A small sound classifier, trained from scratch.
Model: arch conformer, activation swiglu, width 160.
Data: trained on short pieces for a synthesised band: melody, chords, bass and drums, 26041 training examples, 48.7 epochs.
Rows from block 4 of a small sound classifier, named by matrix and row number. Rows with one number belong to one neuron. Each number is 128 + 24 x the weight over its row's rms, rounded and kept within 0 to 255. All counts start at 0. Numbers have three digits each.
After each neuron's rows are labels from the 100 clips, of 14976, where the neuron reaches its largest size: "loudest band" is the band of the loudest frequency at the time of the peak. Only what is clearly more common there than usual is listed. The data: short pieces for a synthesised band: melody, chords, bass and drums. In brackets: how many of the 100, against the usual share in percent.
# gate: first MLP gate (model.blocks.4.ff1.gate.weight, 640x160), inputs 108-159
# fc1: first MLP up (model.blocks.4.ff1.fc1.weight, 640x160), inputs 108-159
# fc2: first MLP down (model.blocks.4.ff1.fc2.weight, 160x640, transposed), outputs 108-159

gate.561:107133159113138112104106160110123074067128143128071091115170080143127140133113126124162122085151105117153095138115094131124121129132122091137110123106121079
fc1.561:095110119189150133124119158146095149143167093129160127156141131125158112117162137133136143122122171142112151156113156167118133159103159151146139115122137171
fc2.561:162112112090109140150093115126154140164103102146155148115151144107115090134120115147094119118148130161098118070114070154129120104144110115140106133133124123
loudest band: 500 to 1000 Hz (38 vs 17.5)

gate.542:139084141154108153110150096103124110137124112128132102096166134136172157124115136117135113128108116138117136185096116126163116140127096131123138111113157123
fc1.542:128128114110118145088151101132083147146133135114171138154115132144134140128129099116128136099129118163134152125114136128155147177168135104138154143113141110
fc2.542:129127107117102102134106138134124162142165159119126136119177110125119150107147115107143146155145132159145119107163127082153160130114132099115144069132133078
loudest band: 500 to 1000 Hz (37 vs 17.5)

gate.446:161092125133137095139085134115127123104105127125135093128133107128122160176107123130114127119132082117117164115162124098084099187153107103099108129123123096
fc1.446:125089111137136149129126123127136152162149098151111114172145075124114103092161109119149135100134126151097129163102143169158154181094121166146121131112134147
fc2.446:136178125093129099125128151136147141109171114143123130111145097093113134134137110091127164136144101145138133089129100073139152100140107097132113126166094101
loudest band: 500 to 1000 Hz (45 vs 17.5)

gate.636:142101111173133090166102105108143114138141136116127110165136149130111136104114119143151170158131134125133104106136142105129102111139134105140133101123136152
fc1.636:144171118141134140142132160150109139131124177091137151139151152104174145169125116140148114132122133145102116153161123131080154148109116079120186122181100138
fc2.636:130181133159139118105129112126158102115123122129112110142146144134138093092141143139151117148121110132090128150122153144111107157118147130129102098158162113
loudest band: 500 to 1000 Hz (45 vs 17.5)

gate.270:139119116090126140139141103133096117139128146081114105151142151106141159149132120135118139176116125130098090140140159141102105133128156102113132101094139109
fc1.270:153111102178122116127123102104083122102101140128143131144123149090106098143156106111161128135135113129111133139117194094119097118130154078130106105139116110
fc2.270:115173105125135123138175172127104084104141153130116121100145138119149140107108148135135121150127103120159104140162133139184156071137135118112167092158124143
loudest band: 500 to 1000 Hz (44 vs 17.5)

gate.346:123133127100082116145168147162105077126102139110129108141131133156143131107095124146155125181116150107161083150152151115134110115132132112152164091090172137
fc1.346:123123122116173134123153123127152147121116113122130120116139126182124109125103178128108103097135124081080117115102172124125092120160100119163103123111128077
fc2.346:149112177141127155097147145149116137158131151100177101112093140145124169163172135086118147116096091138153104149133183132121146152086179146107151114081119107
loudest band: 500 to 1000 Hz (48 vs 17.5)

gate.63:114150129149122127176095163145128152096097135197107148129132124107144148127120133130110083102111111075118125170126152127128141119113131089106148111122162147
fc1.63:162119123104120109086130107116108121158134117080119089133123102133098123120154121108136160151158140162125107121098135133102113143139143182110080133130118111
fc2.63:149136077140131125122123093101121136114105109095107095148156094118117121093154144150140187132173116171094111152097118106106121162148198129127133130078119094
loudest band: 1000 to 2000 Hz (35 vs 9.3)

gate.75:131156093122124122122128136153092099154166140137104152170124125144143151136133144135138181113108127153112147099128115083115131132106133125124130142120179123
fc1.75:134104061150130135130144150121110115169111125160138117143137119158123125109146120129111133109108100154131131156112147151175125108129122159138104156105175125
fc2.75:125137163146127092121121165154132074133121133149139118106164103139126104109081136133093129133136128142149107118146132122119119128114113107139131124113128144
loudest band: 1000 to 2000 Hz (38 vs 9.3)

gate.491:129123130097120143137123187153176137145102135126168138106122200132126148147102103131096100131139117131114112135157115168116125153114090126111144131114122131
fc1.491:161107135121124172151115170136139141101074136151139145136106151148117146106143154094116140116139072135117142115121082158110112137115111102144138130136099138
fc2.491:125153094072122114154103126106119092107101126096133123129156163137152137155103077159135155143115116122126157101096105124184110134125132148118141100134105128
loudest band: 1000 to 2000 Hz (43 vs 9.3)

gate.5:094121082101136132122112148112087125098122105147092153134170109111173141125114123146109134120133104135154105136140097093164161088170106119115131129091140157
fc1.5:145140117143126118135132105115148101128145101110073161128160182122149125153105125130128137140105106123123135144121152090168130112090141192106139136112152138
fc2.5:125149116166143133134133164118135162156114113132139129126120140134101145108134094106086092092106135126117111130179134089147131093151157139110103159116153106
loudest band: 1000 to 2000 Hz (26 vs 9.3)

gate.567:110128105130116108148136116115094134147127118114127086135155133146158165134151161087110107146107140147143114163151143132109158133113148164149122133082146141
fc1.567:124148165097122143116168145112142165125153133147099092085101149130111118150105172113118142083143114124095166117115123117175138158161128140107082112143096103
fc2.567:148130152093149145099125131148102127123125173117158125075116086092162115109144157133173109097144054118150097084107154164128143086126112119097162130148091097
loudest band: 500 to 1000 Hz (37 vs 17.5)

gate.484:128140151153111132208114156169170110116093137182132139150131131145143108130153106121129105122114125093122138118158162123126138117108120129118141119136134147
fc1.484:132106097138109125090162118121080112126129111063127080133114109130142134117114158125124147126135110163127062139119163145116114132132132144116141142125120109
fc2.484:127127091131129127109129105086101161122125104138110125127113077101122121101140134129128146124149139162096116153098136111127109168160214123132138169117116135
loudest band: 1000 to 2000 Hz (33 vs 9.3)

gate.68:126144117073094143145141127158167141126139120144093123121113127080100133107149102135121123120106143146196151094136184084132167121118115137137145114150139128
fc1.68:120094128128179118114145145096110129128098109153141106131124140125112152146106120131088112120156132096127170135104132136120066131150106141138143133105090153
fc2.68:156112124139136110140112160181144132100141156130169123160102167119100155170130127096126120098141143128135150112163190145087114147114141126154144101063099113
loudest band: 250 to 500 Hz (62 vs 25.9)

gate.8:123100070158146125161139123081136103143139128163144102132120131131090135109126166107126088149129117095155165109093164135104111105127151144153159146123102097
fc1.8:113135123110131142089191106175111166108145148096103127082192140145146115110112112122097126065122144161111083146111163113154178133092118138121104108088131123
fc2.8:102095118105102145136124104122154120134170130130128181156154109124144101124136118111152152131172145115106130121156141136097160127137126118137111106164140152
loudest band: 500 to 1000 Hz (38 vs 17.5)

gate.345:124108105106137105135179112105093102131142112117091129151113148136130151129122136123143151164149154101138146116131166108139071107135107101151167152140111184
fc1.345:109155147136109102143121147103098076163121114120144114178093117157115121133111114116146165155100106151178128093136139110140089112107120147132156098146103163
fc2.345:146121120155118119136133157106122169134098127101126111093118112113123134147175136165132120090133125114144144111111130129127123134115124169133126177087114102
loudest band: 500 to 1000 Hz (50 vs 17.5)

gate.625:137132131082120108127093113157140164122111106109147121103120137126132082122137139129151168167147165133136139145109119077103093132166138138138098106114154126
fc1.625:095106143160113137109124136149118125091151101181113177138112144130085122076167093143167135095122153119124128109105154099129136134102109124107119101150106140
fc2.625:112123117113161128121116120115139123135136142202109110091113164077149112133152104159091067156116161104147134107141103132124111134116138109138194157173101123
loudest band: 500 to 1000 Hz (47 vs 17.5)

gate.128:136159111106133131139161134171104112158129109101106155139111143128163145113102158128106130130111160157128070121102135137126144089131150137160094128057154149
fc1.128:128109130117149115121149114135106113128090152126101088115129105144166132129112100072149150092120154124130112177105159126120099142114127127141130150087146124
fc2.128:119148138110143107139133130142147086114103159190163117149128158122131123164107130119149123157129108144134126123095092132118084130142129122092153155138108118
loudest band: 1000 to 2000 Hz (26 vs 9.3)

gate.251:126124125120141114143134157125156135133129134100129146130146142120135140121134077142140123158132123120160142160091136130141056158124110127126157149137126198
fc1.251:115188126093109130145140115149125157097092152143123143095136136086110107126136145114155145100124142076083156125087159125071122128147140096111167140123128100
fc2.251:122143173128124142123154105141132127138147115076121106112148118168137138099130120119145200115092116160117140147127108167126161133115183128122086084128132145
loudest band: 500 to 1000 Hz (47 vs 17.5)

gate.581:123161173048117140132125163147127138116158136131177124128121133121125126135173140144089132108115111131162134083149120161162140109132122121114128094177088138
fc1.581:123098184104108126097173110104127138133150125147139100117093120136148122125153149107118180116132129160147144109126150162168149147145127152102102121148093143
fc2.581:146146144114149131128085151088152132129116083144132114124134143114125154122107096161127156104088154152124168084088123114124096130154132126126103154133137160
loudest band: 250 to 500 Hz (59 vs 25.9)

gate.490:108116137147140130144119137129124164126132168139132114136167140128156149154119110093160134123096132104125169140138144132133100146123137110166135088110123143
fc1.490:099134142180130126187135129136151133115121138179127114139146141121139138133149173126146127140114091104147132096178121127088150100095153142100124124134114145
fc2.490:134110115149164139146126152123149147141095126129147131116102164138108164185114127123085094128080108111130167124130144137135138117143077147124127153123105124
loudest band: 1000 to 2000 Hz (32 vs 9.3)

gate.269:127152118119129147117133127122123105162155112133107156196147144147146097078118173158136106182128131120118117101127136139087136145122112100165124148121144153
fc1.269:115152149096137077129131116148143130104100140095127094105128117135159100142126139121072088118145137118111143074117094149141122101108163114108110113128119128
fc2.269:131109150097120157105166107114071141144210164094140137100089104109128121125125138132136140119134119112112130158119147141136149146142127100104097156127092119
loudest band: 500 to 1000 Hz (38 vs 17.5)

gate.635:112106151101120124120138192134186135112151092150120125084117172138114129136116145139120145117130129150142118149107103157127089148128094118128135100101106126
fc1.635:107111116147105132130148083141145124135127124103102133159138160125108139122132127150096143148119152148151096169114099118134124066143108145130117151092146134
fc2.635:114169107113122136156122137147113164115090186120129124171121094130131100127135118115180111091149115106163119131093089120128156092137113132103111167130116122
loudest band: 500 to 1000 Hz (39 vs 17.5)

gate.131:124104075162128160144104127138162155118128142192144140124152145118084136096159104080101143120135092102128176133154152115072143171095112132130129126098107158
fc1.131:141157132151123139138125155131138107110145140159111158154122133106137124106128110125115132129113097113103137124136139128130140116091152128169132119119099120
fc2.131:140123118107102109154126138134125109141122136088162145128155142122140129150098111119128125115086137106137159107132132139153139081147045165106090111122134145
loudest band: 1000 to 2000 Hz (37 vs 9.3)

gate.174:145140154123140103145137147117116095134165142138104122123090140140105131128109128139140155170089164134139122161137129115148108173086131139145165150067129161
fc1.174:141094076130134136124131115118103162147151102136124134131112134100141116135132099106105062084157123122152140160115145125131110109160116098154137120174114124
fc2.174:094146090079104147156108126134138143134163137114156141159137157103136132133149063103131127154111121152131098106143102100108124084187101124116163134155128105
loudest band: 500 to 1000 Hz (47 vs 17.5)

gate.232:124154150124119111144095122087090082157104159114123095103121118137157137099102129126138119140112104136126089124124167105100128173117097127123092132102137107
fc1.232:099134169128181067109084143153150107130126098160106151126147122172143121130116118178138140118134111147148097127141126113144156148141115122134095102140152108
fc2.232:140148127117125115150128140129184171147073119107104070125098091137137155159139122119147085106134137104125112123110153148111122146111116111149127144160134123
loudest band: 500 to 1000 Hz (38 vs 17.5)

gate.40:168127149177117126161172152108139150142125127122093099123177112102154183165112126115108091130101129170121129126139148127133143115116121167144164114119149117
fc1.40:090171163114117103115135147170154142089115116155150142144099101132084116122146118141114165109170148133105146120127127155131133126137125110091103126145121083
fc2.40:133130157124119122161149133152079112119139133157152107150171095096130095112145123112142161153151112121115127149114130176152164097150180109108143079148121083
loudest band: 500 to 1000 Hz (63 vs 17.5)

gate.614:097133096146155107184093133135101061143125111174102092166138118146158129111126103178136149108125124123134078110156133107141155110105138139134179141099196117
fc1.614:118098087135130141097151141135072133083137137108111150139161106133157101120151131116119145105112117174089110164153130139153162180103123124166142121066164129
fc2.614:151166167135138091110163126113183147114081101159110108124106161145136131140076135112091094127123145150075141106090100128123099156136159114167079171117171120
loudest band: 1000 to 2000 Hz (33 vs 9.3)

gate.236:161130096137122174157139114122121143142108182154160116166141128162116145102120132111126085107105134094156136138136136129129118142146123130140108114056126088
fc1.236:135126140140132160149143096117069108144138157081154089144121170139133161135133123121117134122127151136158098176125109145170131085156118120138129149089115089
fc2.236:135137158146100135106132147129139108090138140138119162144130077134123101089150141143128174152170107111146092137127131181135115146157195106086132126126111134
loudest band: 1000 to 2000 Hz (39 vs 9.3)

gate.399:132133120130140164116124124141151192114172132130138107164133154126118136136115127105079132091104104122120122148111107151160160140167132109114081131122144117
fc1.399:137165122098122119137134106129188124140119140118130141094096145126103141127101119157099105129087113137150101124086125171124123128152118098130130129162071118
fc2.399:108157150140151105107143110134124088159113115090140169126150153145171116133115109144113115162107106141123132151137148139135119083156145097122106118113111121
loudest band: 500 to 1000 Hz (37 vs 17.5)

gate.252:130137118120151132130115111153148098133099145110138117126129150122136114151125106148125100123134113117177134107145098079138087090110115168133098088122125144
fc1.252:153126117103160131083152159126106102159151100150151092121131105118131151108149144124161122062154120105135162142129132116159169134114109164098103125122139133
fc2.252:117155155063161144129115167148111113155132160182156154137091155116128156138123102139104155102095120147130137138125106142193137072134127138131136135107126116
loudest band: 500 to 1000 Hz (47 vs 17.5)

gate.13:125104103154136129110119103153156152160106171111171100155148129148115140128084159136099135129130123145159135134145161117123150142123099129158162133096119093
fc1.13:120159150108115173131079153080146148158159088154166180146136156113145135141150119156142133155140134088110176150133160149128133112117129131116164162155124116
fc2.13:130097099115136133138152125104115171154136103117105121102126156171111141107111116152110104115124149166096118126156101084124154072132120115123157178129133121
loudest band: 500 to 1000 Hz (41 vs 17.5)

gate.508:137136095138124097168112146111122142089127079127071113145105113103133121137132138141104087149139120113101104142146146139161106101144137099102139156122159127
fc1.508:118148086129128113106084098150133116132112143138120146153163133130154123125150132116179126136117153150116130162104159092114124149121138119154146132105148105
fc2.508:153200144128143119120130128127183160125103052140106116100137135095125101108082098172116096090128113145080163131057124125154103100167140123128111155155134163
loudest band: 1000 to 2000 Hz (29 vs 9.3)

gate.530:166135102115142150161166157104144150124125133120150114114114138110060139141159131123112123169116135109160178094149153114144087090135102151123129119163102140
fc1.530:136142127122136134164141138104103137109124136121154116114107122115087151129140128117114107146106145114180141101144126126119098109131110130105154140167081154
fc2.530:191145120158150109124119154139132152131091123162146100127085153167109143133105150124094047134122112133098132126139146127136098154095130138154145148081178115
loudest band: 500 to 1000 Hz (43 vs 17.5)

gate.304:136110196137127152154125156136113112115164163119131135103085128098132113139114115122128152189116132110127100116137081149121151154079124123151134134144112154
fc1.304:154154150154133128144103121155094110127081126136125084130092137127150097131129160115120101128137117124152102147166144107100133114156151103099140134104130138
fc2.304:137169107141144113158137175149119097116092127148105171157152159125127167100122138143114112137110140102157124119127118160148157136139115113125117093159136161
loudest band: 500 to 1000 Hz (37 vs 17.5)

gate.106:166124103117165145117119152127115141122131097101126099092154137114122139102167112108135129058126129106130151147132157104070117115140094157130137172126128120
fc1.106:144074098115148170129092135132096131135136128163120059102117128135127130160133084121145145089133146099119183119136115079144076108150127124166127104115156167
fc2.106:113156158075120109135096138128155082168132165117119133140140103107129184134146099124156163135138123114166137124133121141154138135107115130127114123166134152
loudest band: 500 to 1000 Hz (41 vs 17.5)

gate.554:125141142149122149120130133131095122150150099118110132160141125160154143123110111161154155078155142130197102109108111125145118125146170101093144140108142140
fc1.554:098151085197154118131126104159121097125124167127117126124133115142125148134123169129135107147140111122157088126143138111086133139099151099134144136112136128
fc2.554:092148132130125090107180083161148128111109128106097094108138118160122107147117165068168126129122094110158122165097081132174136115169130137103105096101134088
loudest band: 500 to 1000 Hz (39 vs 17.5)

gate.221:129119115122134111142156093159121107153150128101135078107078131156105132098073128124094124148132161124146074108118143107123097135103127092183143136082125121
fc1.221:132157122090137103142125135127182099156113102152104132110161173161138127153079134130138138121122176101092125116084136138144085099149112119165123104117147120
fc2.221:165123128155122145095147110154089118142103153126176080122118127129151151130146143137119130130104111131153112131144132136131186119129162125101144146091114086
loudest band: 500 to 1000 Hz (43 vs 17.5)

gate.103:118108103160121083173138133109104122145104135137145087119133105137094124124136156072162164152148090130146123127132134090101082141106124136132155101109097183
fc1.103:129112097125130102119119148100157122099105131161103127129127086120059166184155115083118117096146111132129129122111097095102117160141122134151124140146139126
fc2.103:132148111091127140142132101132080155128082120104108146154142120163096125117127094111129118125106143168093108088144122066131161119106119127149135158123184105
loudest band: 1000 to 2000 Hz (25 vs 9.3)

gate.350:146140151154128111138113129123107085099110163122106103105124121117135102122106146142110148138125092125094096097111147124146126137109137142167111103110109140
fc1.350:112111156099135162120174116148105166116161102109155129099118099120157149109118080129154143078138148103125160136072085138152116129130110134122106129126109163
fc2.350:131094134143123128098138113119160109134133131101122116133112126163139138104122111134115121116142086142126115141114146143124131123125125147147134094095125100
loudest band: 500 to 1000 Hz (37 vs 17.5)

gate.61:109075133176147144142109120163134108120136170124148099117147166107129138125171101131164099165122116169145130085127139101124128170092130131124180118116110120
fc1.61:124136128129096089101137103135139150137151140126087139126160106171096138164163145098137141114131112130113118156129179116088153139153139111092147150134134105
fc2.61:111134128099151157161154109151109116142108157107169140141134099163131125108145109107134163125135111107141114101097110120106121094111145145134134130122144116
loudest band: 500 to 1000 Hz (44 vs 17.5)

gate.611:138102111118121160123177127137119121145126144108134113130092113137119144111125121149136101132123155097167141124102104136148093132107125128162099140089126160
fc1.611:142150100148133108156120108107113130133123155108114097133138160134144090132086170116122108117139148093079091144097156144143094080149117087150124126124144093
fc2.611:142133167138143127130146109150116133127127164075165122114114110155136158131158161064139135163125081110166085105152150157095149137102185151098116101118101130
loudest band: 500 to 1000 Hz (41 vs 17.5)

gate.487:120157125095099092166137126137132120146143147109105068090124132131136092116109130149134085177118136157119102126152113133116179123087140135111163087112110105
fc1.487:099114137114100140148134159095121149077142135109099120114127112154131119148120124139144108105124118109118133125147117139078114106146149138142115119121139120
fc2.487:118100070126125148111149150151136168155131130142119121128127151152124113148121150124106139123144151148144101135153193117123121110133131120160150143119175137
loudest band: 500 to 1000 Hz (38 vs 17.5)

gate.205:108096105118119137092127097123110141123187132114113125145133107132121127098120096106134127154127146128170145128162114105138135149130144100136144135084099134
fc1.205:139108113143142128130111113123144166105150138165106121143153124136121095134150148140117142103108101127088145132131128150118134091115124157145068094127153105
fc2.205:109152108129150138130111133121102122095102108110154140144125138142137144148104125181102117142106106149144139120134128105107149182110088115107152170136159125
loudest band: 500 to 1000 Hz (41 vs 17.5)

gate.264:100144107096149142113103111117146129108108110112112120106133137152154138131140098139175127111122196110154144050072112094159115119145161163157116119151161156
fc1.264:158140134100148116137081162143114157126137092142135138152122157153132153109131114170125132099136146126116145123156114117126108115131140141128141141124140144
fc2.264:129142174134135106099127161158139064102162165167127127146136124145145140136104082147143143128115156149155133128131114191146141107125107105178169122134114183
loudest band: 500 to 1000 Hz (38 vs 17.5)

gate.29:120128110069160123149151092133176127105084121091154124141162126151177096147130120144105111168115126130112092176151132123158145121113132107118120140118151128
fc1.29:114109114119147115171137114139125160111121100150113132149139147147166093112125158167077099130104119103127120107164078125098165133126126138117133087114140134
fc2.29:093175142148118095133138158103153168124100116106126084121117135121152139122129109091135131119127167137106121113126110195126124159135164148142100147132124167
loudest band: 1000 to 2000 Hz (25 vs 9.3)

gate.133:134155138107100108150124107113121101158128112120119116157167178126157169149116115139118094163099127164176143130158105070146131091129132145092107104134150127
fc1.133:126160137107110108133131138132126141117103182115120134095127144125123142116128087125097110127119124148136101127120129127126170111112130122127152101123108084
fc2.133:108153136114102114080162096113131103152199131129105156155148084124149122110121131121172166173141138120117131159138140120118155159125148102108104071141143132
loudest band: 500 to 1000 Hz (45 vs 17.5)

gate.179:125139109121136089151133106112152131131152122105115126095098174144112142133079091153159127107118153133129105091090137118128082122107119107176117152118116154
fc1.179:150127091145123189110124131117143185110131126124156149134147105100113106134158122115128127088132119108094156153066116152137139159163133092117114158120158126
fc2.179:126124126065128152119127110141112105122180131148141166164145153143141090139101124108115164170107139158127119144137145150111129148156119139120097098140163156
loudest band: 500 to 1000 Hz (45 vs 17.5)

gate.52:108127153164140138185104156145145148101117148193110148144123134140132128132120125111137101123111105101109159127132149116127124131097112111124135123107115132
fc1.52:134114124120115128109152126108106126123134105060133103137092114123101145124134143144129157124134148160141102128142121140126105119166129155124093151129141119
fc2.52:125149101138119124109135107099118149093102101127101099112111097107122129094154140135126163130181109154119106142097120116112112164178211126125145142103119119
loudest band: 1000 to 2000 Hz (49 vs 9.3)

gate.580:181116112152143133127114127116148132103130080129140093179137184153103094108119180143169164134132122125135113122109152157105121115120143133146123107104164125
fc1.580:147113145152150140131115156103140128129146086121128172118094181180111090121122152116136149097131110110157102128153166111104131124119108132162079141103151111
fc2.580:124119142123146119131116162131127120174174136127142104170146127139171159118148165083114163100108134115142098078118107157173165126155121126168192145134151099
loudest band: 500 to 1000 Hz (38 vs 17.5)

gate.343:178145115119149132126125101125137122177150102120132123133130137134081122116098096167106119149131157112127133115106119154128107127097140110203101131127124135
fc1.343:105148174072146129129135114127130135131113115143155105097131147154163153139090129121141127098131158122121131072122109109135145141135123141113080160142108124
fc2.343:121131106131157143115151111132114121103126170113118144136116133127115086125106114136140109143133115115093140151109168128102126137115131112118113126135154128
loudest band: 500 to 1000 Hz (41 vs 17.5)

gate.523:133089121110123150154082099142191117154149125133127086125124125106139139120108122134133114127132114102151133106153148146107104124128127132134130102105125134
fc1.523:138144173093149159109116145110122131143140096111137118155112177109110145116122118102104124143130127152124159132152125131176161130128146157100120116124087193
fc2.523:138140126062123096114078149156148151132140134150115151149120132133120109137110099158094085105152140145113167117134091103177117139124131100129124144171134135
loudest band: 500 to 1000 Hz (37 vs 17.5)

gate.354:103140126121118151156134152128128116146113192107172097125105156140145151135086145103132139115104153101151108105153160121140145171070105128168156125098143131
fc1.354:108085083147111146096093101143129137092132116095117147142151098088147120089154119155123128128134077150150116147093083151096150117152136130094112139131117121
fc2.354:067167139123133134109164076111117083115138135122087123139158145117145089094144134126151145148157129113114136166129096128125135126166118164090118098096127146
loudest band: 1000 to 2000 Hz (34 vs 9.3)

gate.482:144162124108137119122137171186113152146126152144175122105131110117085160170087118158128115119122159121130134078078093124118126156093147095180130121115157115
fc1.482:115122161087120135129113116133126093125140136129124162152170118139161132127093126143174145155100144137113110128091114108125111122133123087129151140154123197
fc2.482:119132161144110145102173096131107113102141138121112153138139069161144102102106161121147131124178099083124113106129092153112142139138159109099111138109111137
loudest band: 500 to 1000 Hz (44 vs 17.5)

gate.275:166092131134123119163115110133141070131153108179108113135099184142134104145093165129100182128133114136149109132125136128109106120104149099145136111103118116
fc1.275:120112110151146166140098135139113142108097141106210135144134120105106093115159116153125117125125118137146154132186144152077181122124129158121149134107145124
fc2.275:137160179104149103124152115146136073130148125133117128106165130126123112103109147130139147154132192126099136156103114153146089113128149117142126112166149176
loudest band: 500 to 1000 Hz (39 vs 17.5)

gate.555:108114087144136142133136125137181146155158101136119126146161151169152112120122135157088106157119094139128116174125154142155129106085136106160113117101162098
fc1.555:150100117178125112124115098153127118132070155102134147089106102093121178139122115131143183119128111145128129127093114125099114183136155112090114118149087115
fc2.555:133169151123120126123154154122134155118151126143127131130125130110153093123127114144136162091109088116148155132130132162166134122102138158086127105119117130
loudest band: 1000 to 2000 Hz (27 vs 9.3)

gate.113:115101108165145105124141106134142155108112135105123067122141145157085115103130161106135106104159139077128073074124129108076120138137125112140115136103115095
fc1.113:143134113189119138089115162150125142172140125149110158165110099153152125140114152166124107143102120168167143151154123143147132141092122105142129107109180131
fc2.113:134148110119129142145122155141116154132112122150153092129110155115099133161152121109099104106108101167135143123110168087153133143130113131121122126158122112
loudest band: 500 to 1000 Hz (46 vs 17.5)

gate.435:171097082146099157141159155110123093134137149115114125141138165121073141131148098142125173170129125146166102142115141152159135110151112120188160133077129106
fc1.435:154100129113119127151143108113138134185149129136150121125091161117089118132108079120099126122125145155107161138087134113164087140122133151177132140105096103
fc2.435:150101137123118168175151127083091129148154121123133125074068139110104139153152118147124110115158132120121113148155141125106139131118106142150127142111111162
loudest band: 500 to 1000 Hz (40 vs 17.5)

gate.108:124124114107122150148102096123136142128113159085189132129115173123129144146149092134086153094135122152144174105143146124107071089090158124171125105120112148
fc1.108:181145099125140135129130131108122182066109125129135146094131174111113116125110144112077160106110083142149116158108119128139120134130136156090135139098161126
fc2.108:108084126086115106113163106103089117125150126164117132139134131142147118110116123079121128155134151152176113145125137108144120120125136131140140102148114177
loudest band: 500 to 1000 Hz (37 vs 17.5)